From a checkpoint of a small audio captioner: decoder norm layernorm, 11600 steps.
Rows from block 3 of the audio encoder of a small audio captioner, named by matrix and row number. Each number is 128 + 24 x the weight over its row's rms, rounded and kept within 0 to 255. All counts start at 0. Numbers have three digits each.
After each channel's rows are labels from the 100 clips, of 14976, where the channel reaches its highest value: "peak in band" is the frequency band that holds the peak. Only what is clearly more common there than usual is listed. The data: synthesised sound scenes: up to three everyday sounds over a background.
# pw: pointwise conv (encoder.blocks.3.pw.weight, 128x128x1x1), inputs 0-127

pw.27:136099115126160127151143120134125147101136121121160136102155152110122106210111119154131117124160134139142102132120112084092122126134123160162126164150146142096089113137108129065112143147127095103101113142149130148163112117092138152104149097189100171122115159138117149096125105151103103104109115177149150142118110136135127126097129144152089115125126122132085132176128176129111093083138
peak in band: 4000 to 8000 Hz

pw.108:149083168119116082146135129099118129131086108173126150140134155079098116156134092111071114111143124094169137108111149151107159109151103136124155155094105128146156120153128146122113137122148122157120137096121144140134105082103098135097176127139118108133111121122141152106148141165148082108097090161147129121121163155121149160103106161123133134142178087092103138086159118125124135159131
peak in band: 250 to 500 Hz; 0 to 250 Hz

pw.80:123179148109131144141209129144127146108074090133103168126155106132146134128143105150140125113135134145110107140116116139132094122147157124102115115083114127147162110134155165100087108084114135133128111169098092085096144153085120138150189127089143123098128099108152103128127137143138150118153117121120162126132148149151127082087099131174099118139137138101130135087102111103121124118119
peak in band: 0 to 250 Hz

pw.57:154123153130083110121152133154148145102144132115130136086093107092111139161072106131088099125121182151147150137104117140112176105143132110113140143151102112113167142144109145131147152150124122146103138145157130161140107108076117141134130113095139136117155097155111146139122126184140089121115092167108132106095136125152098103119140107102135133164070090187137121116145123091129088105110
peak in band: 2000 to 4000 Hz; 1000 to 2000 Hz

pw.52:173121140137100097137124104111140117188110139090147114133125149106140163081073141143126111161164122145174134137189126158154134132099123103141135092126087141095120119112113163126147111129143127139121109136176118100104141141105131122146117136128099160086133167123143186124159130144169142109131118130119109128100149149133126116076178092141112136169128117092081127140136141145104105137158
peak in band: 500 to 1000 Hz; 250 to 500 Hz

pw.124:102144101122124142140095174111162137128152148134175122114085133108134117141108121159128093151125068141156084169133130113117097107117119166138088168152102107151107127144111119112147108143114165147113165135132131107096137126132125174156144140170126177088128133173140132100122124149136132147081126127080098136186155125123120098091114142139100146119088137154128158099139133124134134100168
peak in band: 500 to 1000 Hz

pw.106:103157129100138113164118129139173127088138141085099079164098135135136117097103152136132087108173100125122146122180116179095130156102115155096137109142145122132097148105133165133141123084125140121105109135156141111093086162123122134098116110143124132144153148170086164126150159149091117063104137114133128142179153122126146136136134112150141115128078130126114163160121124108162127128122
peak in band: 250 to 500 Hz

pw.53:144120145154132119108126134118122103110101155204162121119098115128102137170149139113124118155165145163091158112128134113128135142120137101165127136178154100115133144148088143106161142153146106106145136108146160146134145115119140125155123126096110138124154108096117166155117168130158215131111106095148084140150125150148141136165126110129116100139108103105141105174075108148105093130132
peak in band: 500 to 1000 Hz

pw.73:107126154151112131090128111163147111149079096158104105099119115075153153152152126110125141118142081143138116133111151119151135085124137146087142081120138122123127109142099107074128145143092142147133139146104107133186135117147123125121132122159115093113139163111103115122109144136161197088083150144148153169112138113185109116129062142145119129126140141108112134121149098090124125126133
peak in band: 0 to 250 Hz

pw.89:099135117094126127124119117120119134116140136122103141142161133155136098128105124180105091122098099109132094152098081113122112095120101143114118097087140157114133141103102137116131153103125125131109138149155136207145092127150076149095145146133110095112144145135117145110099147089145145115126141116136134157132113175166105108116166105124123185103068165161105080155108109115102146132139
peak in band: 2000 to 4000 Hz

pw.61:084119097089152119105137091167117096143156140110126136098117142132126158149055177123117180126110105118158120163127133145172111131167114115111142114192125089121109137165118149096164113109156094132109147120134153128158127139107164118126171126116130154107115153137151157144112196114125149127130129139120146112116097143084123133105132103156139115121111135117124136108189136152104136107116
peak in band: 4000 to 8000 Hz

pw.67:110120132160172121140139101137112138099084154109118122106161144139093102187109126110117131137110129103159139132131172116078150076104151162117148127134116129132098125107134156105129129112159134100153109181112118147130137156120139159119163052164112109141146130107129116146104143140174090118113140079156148151155112115102138113140110098099120095138141125158095144186119115139112104107129
peak in band: 4000 to 8000 Hz

pw.95:113125135112138150122129111103173125112165103128108149088107143102141073152125129103163101091106092113153172138099147106122096172121139123145160106099164161144113107146120150127107104147126093171117128136174199132089139100144108122083104130149088117120128125131110138121141119143118134074134132149156159113128096150124132157114095111152150105115126139126129147106132164089145172095151
peak in band: 2000 to 4000 Hz

pw.14:173076103147144155095086123113116163127073128131125124172132157164149127119142149166096114112115145144133140132143127150137101103102128106203112139136165145144147123116119142075115142113174131125130145179101111147106122140118160140112105144166135143118090131116124147145138118152096135160089112143108102146114094170127120120111132141131108157139086109136199100136109118148097136114124
peak in band: 250 to 500 Hz

pw.78:132164115122097130111130129148214089111136097139158135133139100150110157152147112113148160113120145105103080117140093116129109119160166090088107167135142098113157121152119136112171128106125176133128144124120188069130132091119131102150141135120111123134119147117166141118143171127101138121107137123076156127115101111120136151156120110120159070137140111145090127099103114138130130096135
peak in band: 4000 to 8000 Hz

pw.101:091110146133159114165155131174126108088102166150139120138136117137135158166161157155122070129174100103118145172097144074128138112097144134130120144144153119079121134129146120128131107147093128093117101106134125139117137119140178101123133121131121119134162137123098152094134150109138098133140119083128089156148148122148135126138191135118090072175114139116113152123121098112128146088164
peak in band: 1000 to 2000 Hz

pw.4:116157123138105130140158085118149153103176089114112112105136150122137195095093128153175112134156104130161128149124120186097130149117124127121139141117183094118135087109128145146163158129130178137130132117153135169141114074136155091110133130138148107145081127131116125119131121111152105143125175123088156139134139081112124107130159131109146134143151148136158119112176141078105105126139
peak in band: 250 to 500 Hz

pw.40:094181143111151092201111091153148171135109136095123093138131105146104147144126150115131119157115117137126172132126132119127113127142155131160121148137162151158122082118098082139168126130172084118124099144151136145114147125156116095143148122126111111113115124123184104133123149118078100124106115119098146193107124105139166102118171129138146126142148119159121097112117133104096093106136
peak in band: 0 to 250 Hz

pw.15:137137134099105129132109078178118095135123142153089120142125131152132135099094128121173123145138102108146157151150123104126133138133119127115115110084084110117115151109077114112111145119133127121103128092174081139139105136104152138116091160185170135129097146082120153113145088117111104126187110121097140124165150147111071150088148141137135144192124147124126141150122109152134152112127
peak in band: 1000 to 2000 Hz

pw.34:192108136125123154134145099123163116162103125102128134123144149141144104115102143117154104128123127183110111143164106187131136112149142176107133145152155104125135175146102143104126148117107110124155109101150132124143146169135165112144107114136121117127089133118156203128149123140137151085102132164221103123114138115124109096151127132113136127111154148116129146161104156135161152132110
peak in band: 250 to 500 Hz

pw.46:134151105140115156095143149209123111100121135130118141125157128127124134112140127109105138081148149119120124134144157126132130129075093113097110162108147164154154151130135111132127100177136145127163141124131127091096126144157183103187139093146130134141088173138119128089169094135113116141126110144093143138161131103112136133150140143125162110071115109128142129123058155113107090138126
peak in band: 500 to 1000 Hz

pw.74:129068137122120093104100117152158186098116121142137151105117103126162131130134114123142177125143120169115161112152088110108129154143118161149107149133097104054124134129165107135106108107147143132180142125125083080123100108113113077136132089146119145115132120121126116126155146162100130119138108111161119106175106131152137146097133107105137111136115123127156108141166056144141120133126
peak in band: 4000 to 8000 Hz

pw.2:112140147138121117105130112142127149153130136160105127152128102120132158156153093155148088141086130119126145109116091122103167155150161142112151149146165149142151133148137122146131129092105105151100145158148127186128198119112076135104090168137115098103132126099110145147153122118174116110104162176164107160131108083142138157144099109119149118095119140114111093142126141078166115130106
peak in band: 0 to 250 Hz

pw.20:116106135123146139093157076118116113098101190135117122119121162151152119172121133112130134116139112184173119122094109109077117151111142128174128092155117128125111131129096114136091083073120073094141139131126104142119184118159152134145120102136092136144111112141070158127129115146147142102139146111085102140133126131088129142120125161122145120116110099092121165139135128168133136121099
peak in band: 500 to 1000 Hz

pw.98:137163152106130132157155168152139138114163089097121130143101131141080167095107165174140120137157155130125133077114114178134151134141133144145116137121121153161127181111095122112142126127139120135106158154129145125114163164127107101103094116126119135152190179095140134127126090129112122126109157168111099143156158187111132139133142114137107130121156136144095183106098097122146128111106
peak in band: 0 to 250 Hz; 250 to 500 Hz

pw.22:083141163100139131146131099141116112130104110127130117121149108116085102090142087105117152112110175110144136133130093131107094161109173110105106096174113144128144154162136150200097157125098093124137075120145113107111174112132142131141138132129107158096127167148153116090128137151097118129127119135083135157077131099166147116135129127125104140081129125109134117108136118092144080135142
peak in band: 0 to 250 Hz

pw.37:102122138119183091186138095086114132140099097118099152148119111149123068104064140128075109154104104111130154109161100146177129148140109133103135089127173153154112117139110110161104134109157142131081099123123151142109131103123116101109112148139131103124119115085119106106150149133108158134101138142111139119100121104129077097111129117105126133144121121110146109114150163099115134150173
peak in band: 250 to 500 Hz

pw.58:142143134106167100145112101110118117082138103151135120161159115104134139144145111100131144169110092143139121127108113177114136129102147154153167139200125183131180130172125133102145137142124158151096124133152151117117118102114117117145103102151126135155094159146114170132152082141097138115118107135063158135192154117102113139159128125117104130107098126103135148166107103135125144142123
peak in band: 500 to 1000 Hz

pw.111:141140133152128121111135117116152140142133112132155104144113190125107124118114118121139130159168148099137152111117144108118120154096138111131138148099147120160138116151135079121097107205132108088132131202147129106211127162129127143147121153143117141129132138108124137110154127088144094079138132113107134106146093084151160145107104119126133149136103145115115137082163129122184119127171
peak in band: 4000 to 8000 Hz

pw.120:156131097113132129106138091108163092105174122135129093123153088133136104135165140083084123107147130196151141126139124121120150104133128125128114082127120163113148129117146125100157100093159148113125142134174169084131154138157116198130117153107120146141114089111123122091120155104130130146140135145167174103128123122124136120138127115139139178109110125098147162125111088187109127131155
peak in band: 4000 to 8000 Hz

pw.85:175186116155150155093129123117114090152123076160113171120144124128081148148143154117076101134150141137115102138091101104130168190139127122136164131114126119113064126142113127104124122154114117117149133147130172133125138134123104122143123118118131125166111178131142100127116155135145167148154110115084111137149122129142144127160117143102111092109112151114115155161096147094159131183141
peak in band: 500 to 1000 Hz

pw.83:141109099151124140133098160124104131129181157078150126157121103138116173149095159121161140120103146108130093137180145146116150115149114140118160151121142099141127110145098151138100137113105136147136099124178149112093138144084109111083124096161125114133132181145127171147172107162079083120092119109128118148129106139146130096114127103121130185131109104129107141152147097141093125096130
peak in band: 500 to 1000 Hz

pw.90:161149113152124116126116136154141165131137146137099164130110109109141086104152138151127141126124107135091081161136101073069133132123178118135161129126098175123122117147098118143111153157134133153115120153106119101121184135111122158130139158154125119132136126174155124141115116121160160122139147132170162113104098129138169170134107108103117167165063134091128124117158158168130149158120
peak in band: 500 to 1000 Hz

pw.41:113151100120136120133141145106131129141143119105116141097135114110135090123153137096093126140126135140108136134064127103101126134184110138113176192083084184136129137141104114158098128134150101125122128116139135121140120130152133096116166125112150130101145150134099119119125120131082084111114169113199154083112152097104141106125154085144109149128144112084173114107098137118103156139138
peak in band: 4000 to 8000 Hz

pw.24:099093127142110144124129149132120094096103124138108176100100120127131150118127181140137091112135093156147111097097136060096147126112103155119108156099137157090155125138141127103104110097118122131142120115168099126120087151133124114103141165106125108138106116148105096103128126122091138072081119130119179166109114177149150098147096121115142136109159111145138145110103124114093116078148
peak in band: 1000 to 2000 Hz

pw.59:134127142173130134097110123093120112123112096100138123131167126144136115140109136118109108129154106094186157138127167125136103126093138175133151132125096104160150108109092095123106182139121125109119119102117158096144129145121141128126183090081105112111115182090103156086167126116108126097118094121140137112101132104119116109096112180161116130110100127133182177143137136161144113127128
peak in band: 4000 to 8000 Hz

pw.71:132145091101143143144162185168134121146147118117101137122106121117124161111142176129093089131096120129131181132084108140121153091131172108140170113141104137102111102169125105101170131147124151122115121124088123116178106138130113104137187120147112111134135134168173121097154155145161089124107090156137151125098156153112140156143094159108110121111142125139116156102137096112136153119153
peak in band: 4000 to 8000 Hz

pw.3:154086104156122121113102152118137115157114171134142128179151137124129098127151117101159115120143152151149108098185131172164153124103149130124180132062161094147100115138134143109087118136111135143168148125126126072168169149146169147123160129136116132128151111142113104102126118099123139148137155154097103106175114118145097151145127128128162097093127169096149130113116124107135147154116
peak in band: 500 to 1000 Hz